{"input": "log_mel", "text_encoder_width": 192, "text_encoder_norm_position": "pre", "text_encoder_positions": "learned", "orthogonalizer": "newton_schulz_5", "adamw_lr_other_params": 0.0011}
Rows from block 4 of the audio encoder of a small contrastive audio-text model, named by matrix and row number. Rows with one number belong to one channel. Each number is 128 + 24 x the weight over its row's rms, rounded and kept within 0 to 255. All counts start at 0. Numbers have three digits each.
After each channel's rows are labels from the 100 clips, of 14976, where the channel reaches its highest value: "top examples" is what is common among them. Only what is clearly more common there than usual is listed. The data: short pieces for a synthesised band: melody, chords, bass and drums. In brackets: how many of the 100, against the usual share in percent.
# convs0: first 3x3 conv (encoder.blocks.4.convs.0.weight, 128x128x3x3, each kernel summed), inputs 0-127
# convs1: second 3x3 conv (encoder.blocks.4.convs.1.weight, 128x128x3x3, transposed, each kernel summed), outputs 0-127

convs0.124:124134145120100092114120168097165127097141140171129083077121086146124128116131133158125155171114147109099146080048132144123107121123111142093112129102137145136118130091079148138145128130180100146143144132132120143124112134200137139132150053124146102115124107128112119110130109122145140130145119109066131164123122117114142103159148129119144128162138164136126161146149138151145128143107
convs1.124:130096130107164092100096104114132118119125117071113106145133092116173152148118140167101084093112194121149117088179117129132095100138111103100124116112108113118122114056124130125102139102136112132118129136101155131136130097155121109093145093130145100099124117142141128118139125114127137147117125197106104109135139105144133081117135131128127126144160116054138077137116114142099135146129
top examples: key: G major (32 vs 4)

convs0.103:110118097107079143131103144138154137153120153102085063131116118132121128125077104100114095094095148143132133144130133118098150079105112134140141122105136148125103150135096131099147094135124107127112125118101123100111107180116114061130140133131119108132151113104119120107120096134115165112133066103118076125163163138141095072095106105102122112120098086090121126121154110110123109105122
convs1.103:128134082128139129106122113150110126122109113191148143142114142112145118134104194085143168124141113177138146146141109117154135095105150110143114166140118150128096137137103188192162161103126144114149162144156135125135112167103160078101113119172122123121168104144138137089171141129146120101144133133087135142162131114118093120176128151133130133089143110117159139130118130094153135125110
top examples: mains hum (46 vs 4.6); rumble (32 vs 5.1)

convs0.68:118143125125119098120145097092121131108092163131064118140086119075131152147155095157102150102105135141109126112096150121123155120125131129137136089181128077148168125099128121121123125129077150116131126146111143093130102098130078097163106106156093113126101142115122141102144119132141108127102138118117136146087096131142121147092085102096079134091163119134085148151092115111091112127127
convs1.68:116169073103124132133086124112125080135162135122113099121094115118112076108104137073111152133138141165126084140129152112094129104129099152118097121123080117101152152100156147094127127105101097121114141116110094114139135146136132153090136136088146120130141138096148097136078076082144134106109119121112154125102154114127121092157105119118107175101143083122090079125126127121125115129109
top examples: bass guitar-like (51 vs 21.7)

convs0.37:179115129136108176124115116125139135094102140094096095103133093073080086150102144081113130100086099135142097154133124136112111121131123105146146118100119099131158094134095114123116088103125104107100124111147119118112116146121146159084118120126139171102114131160158118154131113138090142118129094125141128103123116118177091109124147096097098093094103093145089131093120124108122167166136
convs1.37:101079149121144122109145132152117100159091141151138112105126170119131118172154106108121112123123111184136131131091113128128109124158150104134114118167175096099121148149135152138146133120161131144093118114146118128130176102122159116100128131139139139115137132176169137162127135115139078127149142075136130085133139116118130134147123056106086091179142119127173107157158155127130144180123
top examples: horn-like (45 vs 19.8)

convs0.46:096127097092115149124125174120077134160107127116076139140078111121120109130123138105095118160085119151116160114108121078116172074086119086139146111134085138098098155082087142121145112150126169103118114107154096098113093131107122117117105163098114119130139106106112136127131118145123122093129131106095109072129147108106137117152140144120083112133135112091132144108120110159104136149118
convs1.46:143144109140118143108133118123175098068089120145140098103107118150120095134107130131155101150135127161135104129137148126125133145136117133107119123129143138114123139103118138077177151099138142125071144140182140137146115090119130178086117103100134082103124165143191155095141131124124153145114084134110147140117079110129090163151137108102103157164136081127082103120128140149143104143120
top examples: horn-like (43 vs 19.8)

convs0.98:121146148100108149153147157151176141082119126131140115136134104103144135107148099129098142115149138116096140135117122143122154137129138083130153142137113121081119104127129141158109135145100098119131145119074123071081077148108129081157101093119102107142081142100154086142135072112120124145086128144168127114114061152144118109116131082146123134100116145124171138141126089115127127096127
convs1.98:110109096116126162136046117114145087114168100129142133116142134132135062113138131144146147140139122132127122139140116130123101159104094122111148133148156136090125136134136168077152122118119131050143139116121153137139113048131113109155162110116154111108127112162109118158145139120130116127124134110108116123153082133131082137160129137133138114049149167131118123144127112129141124091143
top examples: horn-like (58 vs 19.8); saw pad (40 vs 19.9)

convs0.53:126131125108099147126148076120109084120150135134110136149108113099124144136083078152117159160090108146169128131153144092109111158092163125113145152138123104096075136098167069100138117154144121119131148106140099086132144134123152139133083125147111123179098144099117125130134129157114122138134107152120137133095106107122159164124172142141105155180138132147137107132091164084144121092123
convs1.53:113133130124119097118183105137106126111094119114158133132123087120132189147139163124141133108101164153090123095150185117130134109055113096126173097105125149119096109163122095108144131071104100141116103122119120135102117118140102138120124126113108165146107126106130117146139115158132143128140164114133115104076144138124148102110132138128124165144130134116110161108049102124131099170104
top examples: bass line (98 vs 64.5); bass guitar-like (48 vs 21.7)

convs0.110:139117155151125085169131154127153108099130112119102156087094119084130122141119121144150117141121111157157156120130115102125162147099112061180100156140115097175119108124083136123129162126130147157116143103109187174138117162131114138106127140146088156107121125081143122123093132100070130114139108134100131119163137115108175134141099107165110129094117141147143090138120124108125099123144
convs1.110:181120133119128108127147107119166093099132123101137139081127113094158112117111153123111110140170059134115150102151137170117117161099116156147083127122183110141133113165110136126142092094122131114122156074105110085112145106182145131104095149114177131105119095145113120136145148114105119152139123148084164134139103136110111158150099120154133165167123097137110121128126109104112114139149
top examples: horn-like (44 vs 19.8)

convs0.22:102156149109150072152165150122094116136109125118184131127139060096126105130127139152158110135154122121154149132104113155157115153154143124146131110140166100119132109126113144138136167134104135114139111125094135093181123122135115130126134119120080105072093112174122168065140119165108150176089126094101120156120146158125145156119140114126104110103112124121110089100144121130126087120128
convs1.22:101145118105154131164140117106116122111148102170107135085104097104104102109112115131102093084148094130101162149119122185120121136084134136102100147152137175134134101118154098163122143080131101125104092134072105140085103077096141119123150121137134130142146110104161122107145122132104119120095145121136168127145089120125109128097156114155126113133087108136100193127118122138110096122151
top examples: horn-like (41 vs 19.8)

convs0.42:124157064125112143110112151203133130122110162137115139173114138151156135162096120097139101166096139144147132107113129174096156079121139124125152101139150118125138152128121159126171138154134099153105140119113116115119129129125167099136150116119111137121140121117125139113104109178129123129164131141104110136157169168117133093126114161154107133141136144120072193131090135164085156124157
convs1.42:130131089082147126136129154148128085142069115115131135147127116128137119122120138086150104135109176148131134136155116130107117122137119146157097169092106118110134101110107130127176122128113087150158139109125076111119109127113125134065115131165112094122158101087137153086146107098132173140156118134119068101138119146112098110126088137137144131141105133099125116147128173079113181130162
top examples: mains hum (47 vs 4.6); rumble (29 vs 5.1)

convs0.70:153123109107106107097134154116128135121127097113106089092182103089129125089114150087152118135150118136153113092104116108116094084135135150091072188111127095136146114101126125121158138129110117124148144142135112103194128134121144132110118129171128112130107140139137120118098181097104142150108078150119082098127133117086154124168127114100100139153114156148141091141122164149133108111109
convs1.70:113133113131127144151110102114137147091117117151121129132115122138121109122149133133136098164153115098154124183148132106105091133113198123143112083097105133171101116120113136115118099132097090148101120150110138097109128119174133091100094126115116121161143106110115166134141117137092149100098081149140115117126171160083099129079096122112080146094148132088073120093117113117126160135136
top examples: mains hum (38 vs 4.6); text has "noise" (35 vs 10)

convs0.86:111140103158101106121100203134168114109097126113129136117127140157092102090150141117115100156145154063099130142127092139146134098133096095081114110105151105137111109118111144095140121095126147162128107137122116106146106142125108085120151127121130129122147129100078128142139125121137119090135068113090092115131125087135104106138129096152108104129127129132070125145138163089126106181132
convs1.86:130128126118128114135142188104159124068159128166151128181109139128127145130139150118147127155117139106153125159166140137154142141134150133139124106126116185125105097090107148070156160117117138142105097148134158078138106167144140131074113156125132104102101148120130133103165112091146104125158117144105115100142118112109101098114084119126134118114149144154093149113131185148111124182146
top examples: bass guitar-like (74 vs 21.7)

convs0.122:116143075085165122154089125126114111129124135114117093127128160115129108102104124139144126107108127155122143134124138124131165096086142151120112100158115144162104152094143117143127137102089089089109094080127121086071123098124112087132179120120102148109132134110129109150122106112068098084109114163109117108110125125106112114111103129115154153107094162122105136130101084092147104087112
convs1.122:116129122159104111114105167183095074149165137155099091119120094134090119132112157115152156124139099151134088123127118104123119152125102183091124105143124112130142154127104136127127157135077137127158132165115139103118071132125170136159132100187103148172121129127135113136181133143140152157123123128125137101160137158130144149111127156076111117117127125097165121127151138073104141123118
top examples: bass guitar-like (59 vs 21.7); text has "noise" (37 vs 10); rumble (31 vs 5.1)

convs0.41:144134118166148086105101145115164101115129148112100123124142108121118089125127097096119092114139091093101078134099106111139058099116138108079102136097125136150075123152163088090082115117122126146117095123136127137170127164113118137082119111123118137092095140152083138136104122097102157091115141112083141087137086112143127145128146104150128113144107121115119119144146114103118114147150
convs1.41:137116134133131157130130128107133103112147113170114144151133147194139149135159128124117123115130121121109194119152122162105168125100173128144151101082120131161111090154131123070147151143144130177103121150132138120116130138121121112138132135104172134134108120139152146157133103113109073121191182141149127135122134071133107098108124110124158116058153122137139138105099168147113118150135
top examples: bass line (100 vs 64.5); bass guitar-like (48 vs 21.7)

convs0.13:130122121125118122104113141115106107121113136141140139112124119070096114139096128112108130114142084092172088100129116106133117144121125168136076099109145096133118118128100144131133148112113105132130136138220102124144111134146113155133070157130113086103137146109147135100152126123145113189120139119104129100116131105123132137125141152106121095178120153163160077194090148128103137124105
convs1.13:107103126118141139127126143118080153083173116117154140131098140118145123128124086123124158143106090093125118142158128150120126114121152118139129102113135123086110109156099082137084150097099075113090083120042129098124117090103117129139121056134154117104122125119148132097155133103101145125112131142126157152114120136135132090105153120122131155091117146110087152086094122133100141137127
top examples: saw pad (47 vs 19.9)

convs0.33:135153117113111108168143077133143137105120094131094112166141146120110119117130094130126165143111142133191159126134160169153111130088147096135117125146142125129108175134126119137141111139131116128122120120156101115089126132093122161122034105104112111116123144117115133111084097084091107121102136132128127133126127146081104145086140113136109115081156136087132114093092119114099116091168
convs1.33:134130124138136118171169129125119132122097118134120108149116107088180139156166122122132121096102125180083180149125164134132122156126112102095143119111147145115105146126106159160118129146143146180170142144115144175118118147187134156110132147145155163125095155135096162106125117113133145176093101141140166138101115148135161144093089130107144131142107195142105112139112158132110106133132
top examples: saw pad (45 vs 19.9)

convs0.81:124133092125114129162101132170124137114117182152100120142071141105114152106136108119131099126117116126074119111107118117109145125144134107119128137164124120131103172129089168128149119140143129086110131144130123153132151118109167126076128079141134094115130186087078119125170073137119086154114140139103117133142155148103086076133113120127105140090150107123165137131104128119174118140104
convs1.81:141173137130117119130136137149107108127147088137139114135129113144140120103098101142162104130107130115121135108106139105124147149096150148109128179150151168109140143073142131141170162105145098131131116194128133090171139161158108130139125099153144135150106130078123176150139108111120091170136132165117143115125135118112137118170097143114156129126126143170078136111152183091105149149181
top examples: mains hum (46 vs 4.6); text has "noise" (30 vs 10)

convs0.101:132121110127130071104141165151097123125116116128167125130119121084035132122137123120152129125096101097139120091100139096147151129148150100148116158139118087142075115133123137137141160140149100141099138113138128129157131131132139124153109142148125111111140137124160125101115143133131092167133096097145090115122119141123125088137090114137147065126109105147188055151146128154126133118089
convs1.101:171150137117150148063087123100073130127147147072143140106113126078092092099112118100136134140105091097150097172147164110080126103102084126163095114131159140073150106120127133165133157132094113111104068130126145140121160107094135090142140117124129110139136125119136136102155129116098150122134111156092134102113121134126113107106143101123104131143132138121117145099088133131127133135104
top examples: key: C major (34 vs 4.2); square lead (32 vs 10.5)

convs0.71:121143110148085152145094152120118132107188089151111138125147137134117129086079178138141116100131126165158143099136119128108155116096102126121102106168117115138110109107077152166151119160153124114100121127070093101102118112092177140082150147100106125117138118109151118149089148167142118117141149136141127135157114127120116154120098131097111146143145155136094153078123093154125160153138
convs1.71:072081137114127118148106154181167148100134156102086132124115118107103101128132111135138126112113114131157117116127101139110125144141094137077064147141112104141088106154110091133124128115118092098085147091127104165101157120111132135142124122131146138128122134110139104105103143133083114078150118074136151094151094063165145120087121135138100119154103126139171131144115120137112136123139
top examples: bass line (97 vs 64.5)

convs0.30:139116168106095153099156099140166151123098142136116118084130091117079083123225114122127140106127132105104141136106130128133186144129125148100077088106115156139121120141146089101167136115105157113137114147109161129132164092109140121094135123139137092115122119117150113132116109156125138089130107121098103137143109110110114174137115120122109130087125099108113122106184103124142126131099
convs1.30:115119134114177127146156149178196116129114150118101074144130127117171143110131117124105162100161141085104164116092133125125113091111124120135106157122126101121141133148126122133110109142143138138183184112123130132104105149128091071142115146148123105129085131160116144115077111126146149115146118129146116100107121160127179132130154105159161109168133117091123113133183116085116125125131
top examples: vibraphone-like (32 vs 10.3)

convs0.91:122114112121084105101124166128100091140133129127158149161122130118087109162142093145126112095114109122152143080100140118150165167162159121141103151146159104115138108128107142140111162121129124129140112141135136118157114135140153144109126104131079112179135127120112149066142131121123131187115119116138184146101143205093146164116130112108109102132099132123147145160124169144098156146165
convs1.91:164121116135152097170127111073121114098111138162113123104109124149126120126112090123105118123131169121060109130126077165124109105118130155119109093147122124164142125141143131143093104120139122114143100114121127116119117139142114131090097066128146112149118127116192139130107118108133104165104122062101146079157115104156110113104140107091160171122118123076113141152135154164113109139124
top examples: key: B minor (26 vs 4.1)

convs0.120:098158129084158132130103101139111148132102141130091132132115114113153101128160070094129108122168108118112113101103112086145220093111151121151114109115088134115129157103101121116095131123096131096138102127132111107119137098100117102107138139130124140123128136068107146103117130142091127146107136117093155127123147105077161107078144143088116101102090136111139120090123106115121133128092
convs1.120:136119125144152105138091109116198063111086118120108120148115116150125100117138145138121144096148133089086143146141143136124163113098119102133142083128114104112133149144169161137149147173169150148147120089139152148183116150140117096103126134117108120148115141155099146083088120160140128137096128116114113130102138146145107128169108133149140184139141127122131123133197094147133124094142
top examples: horn-like (41 vs 19.8)